config = dict(
    dataset='synthesised imitations of 52 everyday sounds, one a clip',
    win_length=400,
    targets=['sound', 'group'],
    norm='rmsnorm',
    bias='none',
    layers=6,
    loss='cross_entropy',
    muon_scale='original',
)
Rows from block 3 of a small sound classifier, named by matrix and row number. Rows with one number belong to one neuron. Each number is 128 + 24 x the weight over its row's rms, rounded and kept within 0 to 255. All counts start at 0. Numbers have three digits each.
After each neuron's rows are labels from the 100 clips, of 14976, where the neuron reaches its highest value: "top examples" is what is common among them. Only what is clearly more common there than usual is listed. The data: synthesised imitations of 52 everyday sounds, one a clip. In brackets: how many of the 100, against the usual share in percent.
# fc1: MLP up (model.blocks.3.mlp.fc1.weight, 1536x384), inputs 192-383
# fc2: MLP down (model.blocks.3.mlp.fc2.weight, 384x1536, transposed), outputs 192-383

fc1.479:138132119116084130120174117124114142106095128101115116093141091115090119119105163136130118116099095120120163115141124109139097144114143136094127195121110105097097127160129085125149106148123140126103123139160078126153127078152143101126128095130111123153126141101133107097114131099121131134136116161167144174082115133099142085150129138108151148088141100132082102123101111123126146100114129127145148172137135093132163122075137108115085099151122133118109081147173126105145150132127136096099120113120083122129178136134129142111130113143122136127134129156149128121117138106057120111
fc2.479:156147166127115077161142130122143132162131117144126136151085101116134134141158104107107111144129103100146109180140069207076122140115152093122085145133125187101132160120160123138089126117117166139162116108103124132145121139129123155106173141121129153085123131141099138123088125143148135093102163143101128112148139139114102164102099159172153073155107092167153117115089136086147116116118132090117110120143134074109132140104110146142120128125121112097126130130103143118127167137150104119114156141130160093133107092114117139099103122120123127111126082086102095109171136201143122129
top examples: machines and effects (93 vs 21.3); whoosh (80 vs 1.9)

fc1.429:123141122175129125105109150124123099130142091128132109082179156121112177113130080108071140147156103119148152147140126152106144158111135132138107135103128110121146112120130117176150096107150145153126089143159127116124094137200120112161135110086090087158086169130109139104104134150085114120084163106128117104154138124117134123156111138118140143125109142090127154151135125109154152119141157092114132132150106150075103114125107137168085119140149116137143140118124163142106120136127125112114111141117112108136153092166100136149117145149164106135124140077122120132162156114126104165
fc2.429:135097131131083150138106117127169111106119127121173145141125145152097132130118114122160126126075133107164121122131142154095123095135128131088119110152104129156164136098156120197137160125147195134107127146114143083089111163158079081127199176098119135143080121106138139138137141138135118172152143102145154129159107129149142124115127126129096136154128126122162140107129147131105094125095102174131088150120126087129115131135097146116164153097108134156147110114156124131162142130117115154184122166152134133125148125073129125110111051075150141099138138154115103124135126107153143132
top examples: laughter (26 vs 2)

fc1.591:133149123115147120128119124134154104103144159115122141137147131120121167107136141138152083152131137069164189146133132159123165142128128143141116117118099147123126164096151104132130129131132135148178154139164119104147115111130127097096142110163129115132168150115140117086117082158131119159113108110118167156100152161187145158137091095137139077109132162148104163141146124128189119128141162137145147148149144156121142134122127183131147120116128106100128088180140136106149146109120132158147145107119144108074146086131151089141119121141118131154139126139144092118113146092145119150
fc2.591:134146123112157137117104086092129104172104122139130100138126094137139127147108109122116149150133125107101134151139130147155114100131128095100113124120124163065115134160079119106122133174172125128140161143111124160165132135134139119125134146157159112159099131113158112100108131144098092120148128120107136146100108115109138166124131174094184138135143158111118065142121164115149112158133141113135183184133115138099099140118149114122081109106146113114154139166157153120160114147166097120166124135086118149150113158132179119129172108110086164111139122124099111115126122150128112128
top examples: signals (44 vs 11.7); siren (29 vs 1.9)

fc1.392:118152158144170108110160119124107105146125155142105142118147128142155115119107101100124141148100100101101143110113134102163138124164118141106141125135132129104134080108158148116129116173114098126147127138134147150093109100130093121105162078132159080135135103120094094106158141138123167150161111182109156116080099153147128145119128130115071093107121136116149083115175158120081092119134153125094171119156128148161121100098113114100131152107135159121143150143153161103146093144145141114148121148114135140116120082120129134118172154128111110144106129127183136155150145142147121122
fc2.392:155139140127112124111145138103132153131108144095145120139155109103106205099112132160153111098108090157094136129077122084112158123094121152126076105121101117159128147094130112100102141142106169139149112104072157124133146136109143134148110135137093098120160116115139095158117100150102116107135148116130123114164070124173108178119125129165116131120120182087144131139109104137102122112119149098141113109099120116098146135149087139096145127124117081177170131145096081116100146121128162150113151117104110127143170105139168100137141134099122125117146076139129154137108151107134135114
top examples: machines and effects (46 vs 21.3); laser zap (38 vs 2)

fc1.304:119121161131141160125142124092135091114136143165126122138135145090104153149127111130127153132117102123165121137108141133142123112087178112112141141121106100120107114105154132120143105164121153133158140118122135117155158141112132116147159171106189141126118159123176105134140087107177122159177129181163145140118144147075130120138109107115128117126169137109101149122123102171126146131149087118155123154093150108165136134151119160112134147110137101120132093087134144112112156120114104071127113143164155095132079167123112126120150132109165096135151156140117177108132133153094107135
fc2.304:138152135114133110111127129145111089138123143153115173111138140122123137188165113148122141168105149153134153124160113121128136107138117142112053103132114093115106142165131154164164115120142128098142146111104110161134127117107132106124122107144148096145084127116159109108126109154117129152153138115088099167156129166156153130157122148153120086171112123122139091210115135131135148100152127120123114110153141152156093107142085111131098142131142115119152103083126169165151094122098096072141116145097123139127074147131115120065103114165158159120125132150119126152147126117127145116
top examples: signals (75 vs 11.7); phone ringing (52 vs 2.1)

fc1.667:149098116156103131154137125113083095131145119118123116098162120179143114128148135132186150110147123042113146145128109091135164138138125113108106128101130108121077117129114128116105140126107045143114094107097093105083146148135124150136106093095141138140114091141142145139165167106108098172127107146156110108118106146154155106108152113132127117130148159116146134172113142079098147125149137171156136157122133131120125137134129154140104125167108103118164114084118143100150122072134146141133180131137137133172200089154105148149107145131121146111109116121121083159156141112114107121
fc2.667:145139092154129100131149156090153106144152121121116111144117100130126138139121147136094090099117117144141131135122148142140151119100084116080142111162132179123112123087141165101179124099151173106141152121130146171104112145116100104158106126138122148114127083108087150141112108128156128139151092141138148099133108150149125140121135153146169145143173100115143137111105116143144133149138147094128105126142120118116145129159125127111135155119104157116137184103126085177095163124140184125093109122112126127158104118138119109156140146140111135154134108115121119164116110163183100182
top examples: people (79 vs 15.2); chatter (54 vs 1.7); white noise (34 vs 12)

fc1.362:106144206154090108084115112117120141102151112143130127099126125117142153110103131109153165118125070093126114121150087109112141133124121128166093136132139125118153128149128107130122128139090101109117105141143144192141162112136123161089118122110148167126153159122119113104104140155128114117106157095106116156123137104105123121108109144164138133162104130124132148158159135168104154133099181132132142126117105165144120126109127093120117156112115062092131172116141101135136128156125108142150162136104133115117142107098163120100145152144111122168140130159115165142066143124125151066
fc2.362:076133080107137112103116114097140177158107125124083108135124144165122106092127141129138115114137127180091196137142115083148124143101123113139146157100107082148119138168143094110134151144124111095143137105125096150150117119173114145107106098099102128119107141081149108149125138148143098115117139101141169088185111116148111090117116125108169135113139137185075161118147103118141144141129110126141134152106146131091102127104108092118155153103156135071113129151170152137169122064105152088122153091137110152143098114140115147104144104175167141084135153103068093118159145128123147123
top examples: white noise (59 vs 12); text has "car" (30 vs 3.9)

fc1.206:119150156091133125139124114135168129111118106132146096119149125133129113127170131119142103136136127115103117139140131166123133162127074151089133133119107106151100090153163125166132105178136093112126120111131155089133111103160125087148127145131137142157170142104165125149133141137112104103127118083102116156086121096144117158115087120131150109149076124103118158144140124128090096138084164139165122089101145131113134138060107109138145143088158149146136132136090118126112120164089110124125109118112115137127138111112157143148153046151139097149121087168113151168130145093190104125
fc2.206:092138134130066126138148139148121138109169142156107116118136139148138096131125139084097125103094108144085128088185131110125108156110135110152130137127134121139120160147111149118134149132148134107104141162123147140155150139115097140107081188158143114142109141116109145087149136131151128109155123122128136092139117141144134135134110128124123104098145155127110097105142177108140111073145116164128132140140108114143150114142131134141148118158113072137125141186159119142162125080127134117124138128118140098142156103112167190102129171178176073099125184119102120116135133116133143110
top examples: animals (64 vs 15.6); fly buzzing (54 vs 2)

fc1.444:118158114113113113109144097128141112131150175119145113145130136080148082153127104072122134134091153150090143096192126134096150139129121125087134148129104145108107109173148092150135124124145144120115130159145135127147141136097164127119135143134117147152153139135140139160093173157147163121141092166127115110114131144135128147137094139146147144138132122124157120081101135110163152160191114165128193118158090171136151124142173142115116137107144169149140138156130095140154059116125120083153110089132137087160127152124097100124096130133143132148090100169139123154155148100116184162
fc2.444:136115071116146103142092121100129163113078124158137119125130100123166094128121186160148177147157146144113053113118100158176146156094117128141110113169154154145119133120142143145110117136146114100130148107155139112166153146153135121084193137120136128145091123132118133135090129108082149134128149157120168137145128095145167135103111138173070128144142104139072115123108157148127125149126135119131100066156139169101175077147120150090107143118112117163153100137117179173114136108136130139158173150130158122147172147087116141154158154127134107161133144120108117145133106141142160163
top examples: signals (64 vs 11.7); siren (54 vs 1.9); white noise (47 vs 12)

fc1.733:118143157152120123112163136104127120144136152150120115169175113131136198134098146123161100167129113159131098122163166130123130111148129123121120126132133103167164099161155120145158159115133150129125137115171145135114190118132139136158127108145119115123144099130164082141148158133157119133146095149139097137150112119145113103109118151134139121161160133078128097109130130137118142096156114140124134134134093107103130133117085160114164124087091161132141160160151130121175126126177099120124111096140093120111145099095109094088100151112141132145121138086133165186122145136133136108
fc2.733:104154153156177120149143119143086137087109098152120169124065145111132095116142132172127158115149099113117118107109131070094151098125084120073137120116141103130129120119135118141106116132169082141140129157122121132146074147133133128141103126115143137142095099153138143185141082127133130117118126084123142107083142173141161154151141123162086157079137123133117131125114118134130122110145191188117141169104163159164093116134132124112153112142171144114143097169139079139118111122107152161115167114121145133135160102154128137141138146150143124154174108153106120107145119150106136109
top examples: animals (45 vs 15.6); fly buzzing (33 vs 2)

fc1.146:144123136133125150112086128156129118137117111123121088123153094115143162107161116121130104102164141099157134113177067091198145163122094148120126127135139091119117120129156112097110117153135129141133134135137101113123128132130123125113164115155166135112091128115118144119135088104165121105162115131137144156129092127173165135157127125153148146099110119138113105140147147189152103116150099168147112146117163158109042147128119142117147106118134099120155145143099136116098089108127116160137139108124111138134125145161102111131133156133137090144065120139110140176095111068145129138
fc2.146:132127142147113138144139109087108077111114160112141170135182139110116116133166121138115121148098147123122111103122151128148135125105146144124147110136107128102140136113129135121108109146119107106140122103123153134153114139127107169139141135162114134081145132136152110129131110134159191094087126135144107116170102152124122119108161107087129103097152146066105134138112095127112101139102097085110117102159123111167119136172114117163097148116078127121118126147122135172116117120147155154096109135171114147174121142121101139110109163129133144123118122104107088143122109138097111121
top examples: animals (63 vs 15.6); mooing (60 vs 1.9); white noise (30 vs 12)

fc1.709:155144117119081118112127149161101111129134124130105105159136137132150148107126136117142098105101125119152100121128166132122160152119129125141165162139094112169137109102114083136096131153139165131143145132133132158162110089148148121113112139111154092087141134110116086154067139116119115113137124153132098117103133138133132118134135062101143133123150112102133179187130120117106122106126103168121141162097137127136128176105136093130125121153105144111072105064123143165128150119119102098125114126146140115123147100134128159103156141137092121148095137155132116208156183142131090142
fc2.709:151115142131126108123110180170104128139181110110136160151135111115155141094165147057120111123096113115123149113116136098149108128094130111158140103178106116137155099114123146143130148123104115123136089133121131145114120141162120118119121125097127117163133118097110096131136143157103115103145155136108096088173152108166148172150179137140161094143153155105124154115135141143111096163115115124150147144151166120136125118140108155142159152107135111124113120156136149142173101121146165132112112188133158115123165143119136150144133140120113131128095164146094105131141135126118098098
top examples: animals (80 vs 15.6); meowing (64 vs 2)

fc1.547:114142141140140132126129113119111115161117150086140126109109127126131126071187094105175094143182123128153098112148079150094124108141124097092145137140118161157134166119125094154110073125124115110136142134124091115097125100183167120120136193112126147101116113151117145131094183149127164163114092111095137130100109086123154144132129150137170172126134137145144155143088110133118075158164121122107135135113106139121135144096179122121138113129123141125103143118141113151132142143108091152164137103115125090165131185119104136104112101141130098121132159097142116141147113089127080114
fc2.547:176123103117137149113139119071097145112116160150162156149127099106098113160135173133168144132100118122065096137099137113142145201159115128143119097126149119140152161102144115141150143114148107161149137142169107097137116147130108086152128139090149095139116098119108116131124120097112184138153109104126095126128104111186128120097093117110142099107093149084116132123146110111126137135126124138114069097127096104137123120147153171106127124148142163134126082134160159116143118127114108118163112137145188101120133126124143151133160149115110129162101132117085167135135107075111137111
top examples: machines and effects (54 vs 21.3); spray hiss (33 vs 1.8)

fc1.564:098152138103113102123115134144092108128138133143111116146087124111173135161136159074151160158126139122157106112119153130131087167096157119117108122080116112105120137099157121149136146180120150126132095163156153145124136176110156138127151107109122157160113118136163131129115120146145118135105134122146167141134189162088100159119134145136120121119073144111141148119144125124126113142170131108139156135101110140139075143090161177141145105079162111113160168117156137129083140107111145091130181087149142137100133143089155122105146147124131145086093138140200145184115098118158141114
fc2.564:130116135127137101157160118118145116175134147113106133165155129137123149153140136112084128140138142118148126166134163091132102165147144129104116122170113151138084129138146145157149127164112116152148114148101107105138117112154111140096124130136140149129078147120146173120127133103129142124078142111098102150129168115122113114131136148146099129134154144051141135119161157097132136122156154105112105106148157134164175131178129160102088147137128083132146134133082125127102097129124094091141143159058133093085132100113114083105148110127100116127122153112124143088135109113085151157
top examples: signals (72 vs 11.7); car horn (50 vs 1.9)

fc1.0:131117133146092125124164115176116136106151116121134167139112118154141151132141131142168131106140087129129166091119100109132127125125086104120110147136130111161164141140117112146101104133149123109118150133113160130106121105115138124133125136104157129129135095163110119149135147154163125131121130141138166143132117115134087095111139129135159175139181157095135088108111150131102104128135147157159097149148138109143122111108133137113088105111070101084108114139157128122155112130098126172164148126102102168139086169142147116086090154164118159176098132129127086108138083116126112119
fc2.0:130173128091130104095109127090112180085132141107125119099107113126066150092158130131112147115167107147089138107107138124118132146142113165138115122148110144094094083166133112157161126117103099094110136119097121120134162130119087129160085121152112105142142137133112152079094151074126095128146106156111093095095132144123115156134120124163171116149142080103084132100153177174147182146120121082102139140126080157118140143115103118122107098093147160146093131138127155081127127139114111129131133159113148144116116165132173120143164128102136106112128114085114114112113147132147163153
top examples: white noise (45 vs 12)

fc1.586:128136089099135071075163127113148102126127113166140151095128179120134112122139129085098158130137130125121099143150162134126109149130106116173135101117080107129121142092125139155152143174136125129110129148139118116105112101123136136106079100141076103154110090117088167151181134125141075106158156165124105132150153121093138141113125105132119150145142145115147155134134146176167091121134126129165129112159121113122122155172093099109080132115174125118109131099135125132098082107143130168094110167127099107100105086150099134124116133127133138115134126140065135157149126138111145122
fc2.586:141071113102124119110144115127132152117119106163131127117116144152122129148147118164110142136153125107085093140151159119146135087116155099151122131154152117141140148103164148127157141181155183110137166165141117117116110148130122144136127170076132141110110145134133077145139107140106132146139117133140126123114150134124121113173130115119128142162156130117115146101110104137094143072117125141107118101136131120154154102121111177144141135112098098121127186081108107112097131142131139132118134147134187153108113121159098105127166075114145095123101178169101153160118147128176156151
top examples: machines and effects (75 vs 21.3); electric buzz (61 vs 1.9)

fc1.78:124107139172101144110188160147143143117138133132093128137136121120150075130172126120147100155123116152156128138145122130097085156126142139151131139144113139111131143149124127140126126115172126142123142114146151142130128128081136156187141137108146123154135100124142131123151155139140103061135122078126144124103114133125093128140145112103103097098097094157097110127107108129120135136141096137119134136127111127108180102149126142106065133124125099135148166137127135121138150098156173145121115163128089090194155113078080153120165078106086172146139099150137157106072122138134128120
fc2.78:134141113124124080141175189115148176107084136092079141125146105126129116107170127133150129146177098102154167144150097117161135127098123174078107092143131081161138133154098148112116163179116091107133208099151093136142127123087167149131096139110155105130128115137111129151135128120106107131091120134111104106162128113124111081128160105129114151132134140132141077143132116132159158097146139125102120084101081100090149094135143147167145127162124101132147148120139138145133139089168120112135134131104111172150174154132116140128152149138122102147165117131093164149149133114145135122
top examples: signals (59 vs 11.7); phone ringing (37 vs 2.1)

fc1.701:130172088097126084097090102141143107125122091105116112178128137149167134108123144130137116155196136132145140117127126113108117133163144092162169147170124122130132167186139126132149109094118130153115138141091130137121112098092139077118145136119101129151193134164155150128129144134114131148111114144108107110100126126127133074137138153148169145099097140138109175140121147101103126092136152151116157149086096145153131132099159098089129126119152116129121124098103131104118141136104131120158147155145138141152154133147108110113131107121149101147115158154144107097124129109133110144
fc2.701:167133126145106175131082129118128135093146123112160162113134119075117102153175107122134101118153128135141153113105097158139131132154108100169107138100134169112150114096149129134169110147100112133108128097129155125103141135126150132120141113129071094143145139124133150106133109114145112147100149129122141107138154114168144153150091125143146122145133135085122124126115109123094117104155152125094198129129114109130107127138112142151131128117138138144155101091129144146148097124145107129148151137157164090092151115138127146095139140143136156115115099080078113137157125102134110123
top examples: animals (43 vs 15.6); meowing (37 vs 2); white noise (37 vs 12)

fc1.502:124169094177136142161127122100069145143150098108160099099147157109128129140129105092136142139111100135154114140166107140152137102133094123133108146135128119122149119077134115101117143121139138141167123134161133118128153105152114120158129141131078083124112120112114159104147125127143064130118160152137093121130136105109109122118140109097126151082152108141153059098113168116150115122126067105140155125124145138151102128106119123138123134142120125117084118126146073141162139134159069127122115095103142117125136152128108136161090102147112149132137162111119090144083145132141103163
fc2.502:131132149148102178143142137108121138144117131161068140085118100142147142154103143131117117081148164148129204149103167123134140078149117153128142138131108139129162136175119142165124154135095121125153168122143130090110094133122136108096120150148134118120157114201150126134138119116153156146120159057143130114128148137076105118145110140144117087117126129104165122147123125133118140134120132127113097136129127073126133106147098111085152133166120146111098094107142102085106110151165114105130134143140137125122137132101143127159096117144121099143120121134142149121121148134105158153
top examples: signals (47 vs 11.7); siren (31 vs 1.9); stream (28 vs 2)

fc1.371:112055148107145078169118128150133097153146150081101129119124131142139104166083100136075132123136102118142138155126143099103118147096122146145147123152148128123148101133154137114121163102067140172184155136150131075102150165111110158098092072162101132103124124103084125170198153133091099103161089089127130150152158168162120117135139145142150161154147140111130164139160183135150163131108103128122121105151129147125115131151130131110168112077134171101099143109134141162141129148115118172117110108110128161097115117178124116096108110141162139135148182125145170118187143116172122098
fc2.371:112159170124150132112154158136181108088124118113153133098133106111144144088109143167085101112073151162145144098114149138155146111154116126158102098100112144111098163113104114123125139156171143131089155147110104143114148161143137126143155144111138140159141108137144108144126144109142122158123092166132099096166118142156123135123125133146126120151160146078075140116114120114108124140104118118172164098132117109105128111125121142128145105148136109152112109104136110087096099085107124107140142107095145078156148193068133108120102168133106093156143094102152158133135110128100101141
top examples: signals (28 vs 11.7); car horn (26 vs 1.9)

fc1.305:143161147125142150146093140117127124133143106135164162131155163154118086108093128133136072115136134149149093119127101145102142109133111146120151130128106134101099125136118079101141132150145122153182126153148151100161125125124143128119119137125138154135165138098092128099129128152157100113120131156126135126112137151147169164074147070151130117087142167122116163119149146139100109131144175101146131136136131099113139143097163110112095150133136111087141077127120114097145112162127110107158092155147144134127125136131149122138110095152141162162102142074140112149158134130124097085
fc2.305:173105132122131133115107101120121134104147127139097147116093154131121121135130149156121104120133102125143150132101114168147138149098145125157111100129103106105167124168120151091087130166118106112165136137130174151145119116154142118095104151144142080116099170107103123134094112144175129130124120115129136138145168152138153136114142084113175106148133113130114096102109113125098130128126158139095127107163118135072142064124100081114103102101162114139165092147091137118153179137192120102106155140126172150169167165121126154146155112123116149134120106123134106140127112125130123113
top examples: people (40 vs 15.2); music (28 vs 3.8); melody (27 vs 1.8)

fc1.699:085119142147122137095126136099122169135142159177123132116169114102166166146161140134169120137083117127101142092109154141114126174099138116171128165158171153086135078110112141117122168108122120126104140132117135132122159148172127109137115127091097077134108149097071154128135132137122153101165072128176143143161123159102085152166099146120115135129132108134121101119140137122108118153122117094126124105135157132143109138125096140149111125088095175102110149105143115149110106180117087108102170109125108131138113140161141071115124098102092161110131086092160080134141134126112158119
fc2.699:143131120107124122134129096102158089085110107139100118169145084145147107110119106111119146104120146105135117129162111088120173108100174128112121144128106136145089078133137095116088107137113117122167125139112070115117140146103128117114143159172139125098150118145176140148149126144122099123112156099109143129106151108145158136106096091163117066098135108132108169140145120160154117090179133134151175111123125133127108098180141079139114113110106154107143131159119096125127183066149166174155124137100137132117132126140111133087133110118142136129102134115089143160164140105121113134
top examples: people (51 vs 15.2); speech (35 vs 2); thin (high-pass) (30 vs 12.2)

fc1.426:169121083120146112104156133099103143134152127149165142128144129118125090123101131087112146116129133109107105099139138115125134155157112152154132148147103123126139101139117096147129091110130105133096148121127128153126152115121101154110148162154165142127088126144121109131139134120128151134115148142177098132169111144131155098107118132101125129106122138120156151143108161181104127112127157116152195133133154133119162190137191121102115149123160116145107125112130084134104107169088141108096140128162102122156121114138099136151118094086133135099124159152177113117138116114120174147
fc2.426:143138084105144112131116181127112139127139090121173106150144113130117134124152112135115102111127104147132108146128159128147141103132142114103095167148131126097157094114106155140111135105121105140153104105129112124145154109100111127146165128087142153132132181130143101110108160102158086127131118126143139114139150099145175161167099184118116156118134089114126168161121132084095138105118085119124165128133155124121118117146111120158142145119177091136154116142087096170212111108138075097147166156122154098105106106095088145149122055120143148182096120084151113130133112141123139116
top examples: machines and effects (48 vs 21.3); whoosh (39 vs 1.9)

fc1.427:133136152126125152118146114151121137107085163122116148091138108107132154132097137135113138131084062133136185153133114110099135198126133140085115110110114122109123163143080116125073138166117125104084129132148077108166138158131173120124138128099108097168123144154102124124124111136083087150151138097128111126100095126137187116091092139138111132142104119179142102107127172118117131111147110164120145058145127076105157093156149135151112112148133080139157118044130165195161136157144143154142158096133093114125130111148129104118126147124119152112078116106124112140149085133135154074
fc2.427:121126106094128155125144099131076138137151116134157108150100129141154129151114144124147150144130113132162115102148160147150167150105121123132112143140153135141159152100174115113146121117110130115129185157068080128104074131115125111145094121104121162127124084100133143130109154096141096130138116145116124134138156112168117142167165112124166157097076136164145111111100112142140133103159148113164085194150137095116141148145123163134118154123097145102147144176081114142135122114129158114143130161126133132124150144122095102109167103147144115143179155105120114120104153152146162140
top examples: machines and effects (59 vs 21.3); pink noise (30 vs 12.2)

fc1.355:131113121113148178124100133158115139132143164093142138146096088118075149128126150194131142106142137146105134120098193145164123154127142138146138122172148129156110072098098133108117112118143106106136140128150129134087181145135133170120140160145156122116130110113129114170116141140143138097142116155135117144082109087130138161160122132138152142160141105077119167160145139083091152114106151092146142113121131112150127146138123134150148154170104141156136123138163117156118190122161151108115106119141158148152123151156113095142117139119148079142117126137140128119141138094131130127
fc2.355:132171151142136174120114145145114148181100120091123162141106170145147096132131135105113122124137110114155119095110159100133127145093125136139164124106156122118140071104115122082161119124151104098127148169117117141115122150117112123154141120122114169117085127112087118084109141106109114107123123119147127086132140111127164118123123096155117127095168154113134115114128102128111113121102161136135146114094132138115145170063114132153135112155095132082130122120132104103113116145108118146067116185138093113133148126109146134099145132114152183118153139122141133121145193101150108123
top examples: people (43 vs 15.2); thin (high-pass) (33 vs 12.2)

fc1.106:127095123053135131140158103123140154109107102124136134141163081153096111092132131142097139108136131114121165114107130094122207142119112132173151136140087169165144145130088152105107123127134121088131122137110186090129144119132115130144149110098132113142113129170159123106130082114129116182131099085134144124099143161149151071119095138166087114108187104133137133153141078104124103125098111104118135129138124092130116140122139116126135132109147150122143081162126099109150120153124166131114146120104138133148091145133113156141137115126119162189133092127140133128137149117124127167
fc2.106:125119111126153108075122126107162099155132119141129103123150124096146159170131124170139115216091117089150134137114143087112127150098128119105108163128120119124100133100163128135141102175121152119136123115183126169163100141108101191092154163167110133122105129135091159129129145131140096123113115136099086128117131168139089115155161104086143178146150105111116136094140160147105129112115122144133131130096132108122121147087153089131149149139118110142123167088126137152106144135121134104121115114173121143098119131124122110171102156118100095113091137124148123135157123127161194130
top examples: people (46 vs 15.2)

fc1.314:121085153155146103136138159107138111212062092138128136101090160113115171109122157139112154111155081120155139150128142133150134125120160113136147104142126139141106121113141142149055121174148124132153188120099118189138132151119106153119129143107112120111123115118124162117120128121111126124096132076145144136148130168079120152090122159150168176161169111129163114123125142113094113086112093163140123123078093092127121152096166125131102141160168078099103140139123104160147138147130138176107096132083091120166127129154106144097098104133136119148147125151128114159118085140134096127
fc2.314:102114122126139173142127069113141147115118108125093156093140139136156156127107110133102167118096145107111147106120162109131115103147148120106055130110117116124133156109146101115119152165146117120120099133108152117110150124102132103096139114129068157138148092122159095107086156129160095129118141108132112157100149154103084130114134136116158119141151152089156111136149113135113070126147165133153146149113162148112107101179124116108128115096148166105171106101155120111111166154159125130105166114099122114128137159157136119147122116164128121113138150109110135169194111154091047121
top examples: animals (51 vs 15.6); fly buzzing (39 vs 2)

fc1.482:120110099115109145105144132124129125163112110151179100126160115133117120156102134179131136116155148128144147122132158153149148079121191106181098162149095091128146114131168166149118157120141123134123069152114089101134158140124123150119124167100109118143152140124145114135134103126126128105155091143158134123131099084125110115155169119096154102100123121174134106153111155119095125093117153157127121140083136091119123089158129178096115116095097106162110141140127099144143134078150105128122153173147124124124158179083119092104127091130156103150156095152124150183100144133140125142
fc2.482:182158107144134088153121108130126160145078122141092128098153116122127090130187096090101100151119105115103182121124095103136122134113133124154120112160105108084156113094107166128125100122113150095144128135090161150132149129104107157147155133137091122136147165169116116146095080135117051131139111116165136107140189154099062132099096100162149125105072091084115135172102089088108111121176114090095125125152134166120095150128133103128134179123143098113132152123124144130111109137106138115159130113126110131155113132123131107143126150108137132110134112139145096152156152088127148097
top examples: laughter (29 vs 2); signals (28 vs 11.7)

fc1.113:161161122099148104188114127109186160100184107116139153113182106156141092116128115125112073105155140130150104078152092091129116176129147144142168164086145153133106101124134154139124089123133060099127160139151141106099095114152124105112149122114123128163149124133160146091124140066170118170125095144159121157137116149102107117129147109102126085105110089108123093197101148118141124127121152161097092140078132120143126149080148118109133135124128127113121157138110135097119113153094112106119108156171119125108121107122132112112149096134139100100101113157086136127135119121151153144
fc2.113:124170121110078135153158158098110090144115182151146131123109094127134139142128139123123103155115138101100120116148092128145119196098100124125121103154166131110133126138116129158119073099097134135125116139137157085134175133115122157148150155126111125128158127115123116069105133133127110101161119089114146122126121141117114098135129097137113113130151180106110098171139159129118151169110121138131118129148088122085107146091142203093132138140109105121171125108119139167122114111118162147116145098098119118160122049123131111164151164172128111109129186108138115125150158061109111069
top examples: animals (73 vs 15.6); mooing (49 vs 1.9)

fc1.616:082157139139115182129154095166132084154154104122110169124170140110109141140131157113135132099139143144117121118139167146098130147113101131162136135102136088122135096150126097111147131193149120095155166111106132141133180130134172131084153133126177146155097140082117145138110126140158118130145103126156137103136139121104138126128144129117167119148083139107146139080099129201115140175150150146163147135074113116104131129145189158108103128162128101170117113141129125117159121130127115147131141100161106083104144149138151121099155113113102141136128120108074126087118112113138168161
fc2.616:141118134134144101100111105157149174169117135145109088103093128091140126083116105162118124123117102168125148126115109125150137108134132128095143099130140103145127168130141128150163118110119125130154146061129137110128147150152101182128106130161136120110126124146065100134157148113096113109128121098152132103138079134113161092084085120115096134102125131116130149146112153088112139124146104101122128172095172172145180129077097161109164151104156158116128157150111124097103192094137117110175125155162135114124125117094144157153102141129120104121091117132157151117138128145135106133
top examples: white noise (43 vs 12)

fc1.239:110152126085188134186098118145114166131116082164164137136157127169105117140071142110122105124125141085105135107154128098138168094156129144142147113133097166140161121119150123152128056142128113124115110125122142119106143129159165129103141095124148132150147105113125161118125117170158104125155117161147139155112147116185105133122101143140120106124112106124124161082107082144139120101139162175103159138121137118126114119081155141137141122096113126119127091115135148129107124099125173146128137126108112124116139103164107102117086096120146141118083128099148138125155124123146101128
fc2.239:130117135173110136116156139086132121101148161128160128127113092167095118129175135144142121097119101098103122127166118163141131105118141127102104152121133153129101179110148127087104172104114139110128121130141137133130077144144135087124131158116143109072110136137145173129127148119110142130137114134160094096132122164164135105105141127146133144153167114128169052111136130112122162115112067138139128129148128100166153106122133144080114132150149143167133170121095116075112141159127123111146124135120100132145165140153124103138165156118113164100145126166154118171124115125117124149
top examples: people (41 vs 15.2); nature (38 vs 13.7); stream (33 vs 2)

fc1.465:102099103108116114099126140090141138128158120101132122129153131127114098134145102137140147125177138099119107134117193104139129140138099100157137136138138124122165110156129124132146170151105108165101162190147107132119111128084185106144142157149120136139149122139182131154122162109125135133137161171138121098120171104150162113071113101120144097127149160097113106086135157107138090125133101177127142106172124087062138144137125151112111112156154157145150118138114115105123127137134145131119091130128136087148141120074161143116147147110145125155141091167106122150128110123130092110
fc2.465:123140100151125137137126140128141142080119119152138176139163137131125169127168153109125123125139093117157111164151142132144116090131087108156110145142139107131105105121088149127181119120125153103105117093092152095104119172121147086098113159128146103098086149085119143150106147170155131142142124141143136103133112118134138122133138073175150120139153117116131146125095123109151139125135106117107067106126121151119129157120106119105114109112117173122101131155119115121117157082168118086134137123164120125145142142145105156159130095143096110165164110126121130140122109098082155158
top examples: machines and effects (62 vs 21.3); quiet level (59 vs 29.1); whoosh (32 vs 1.9)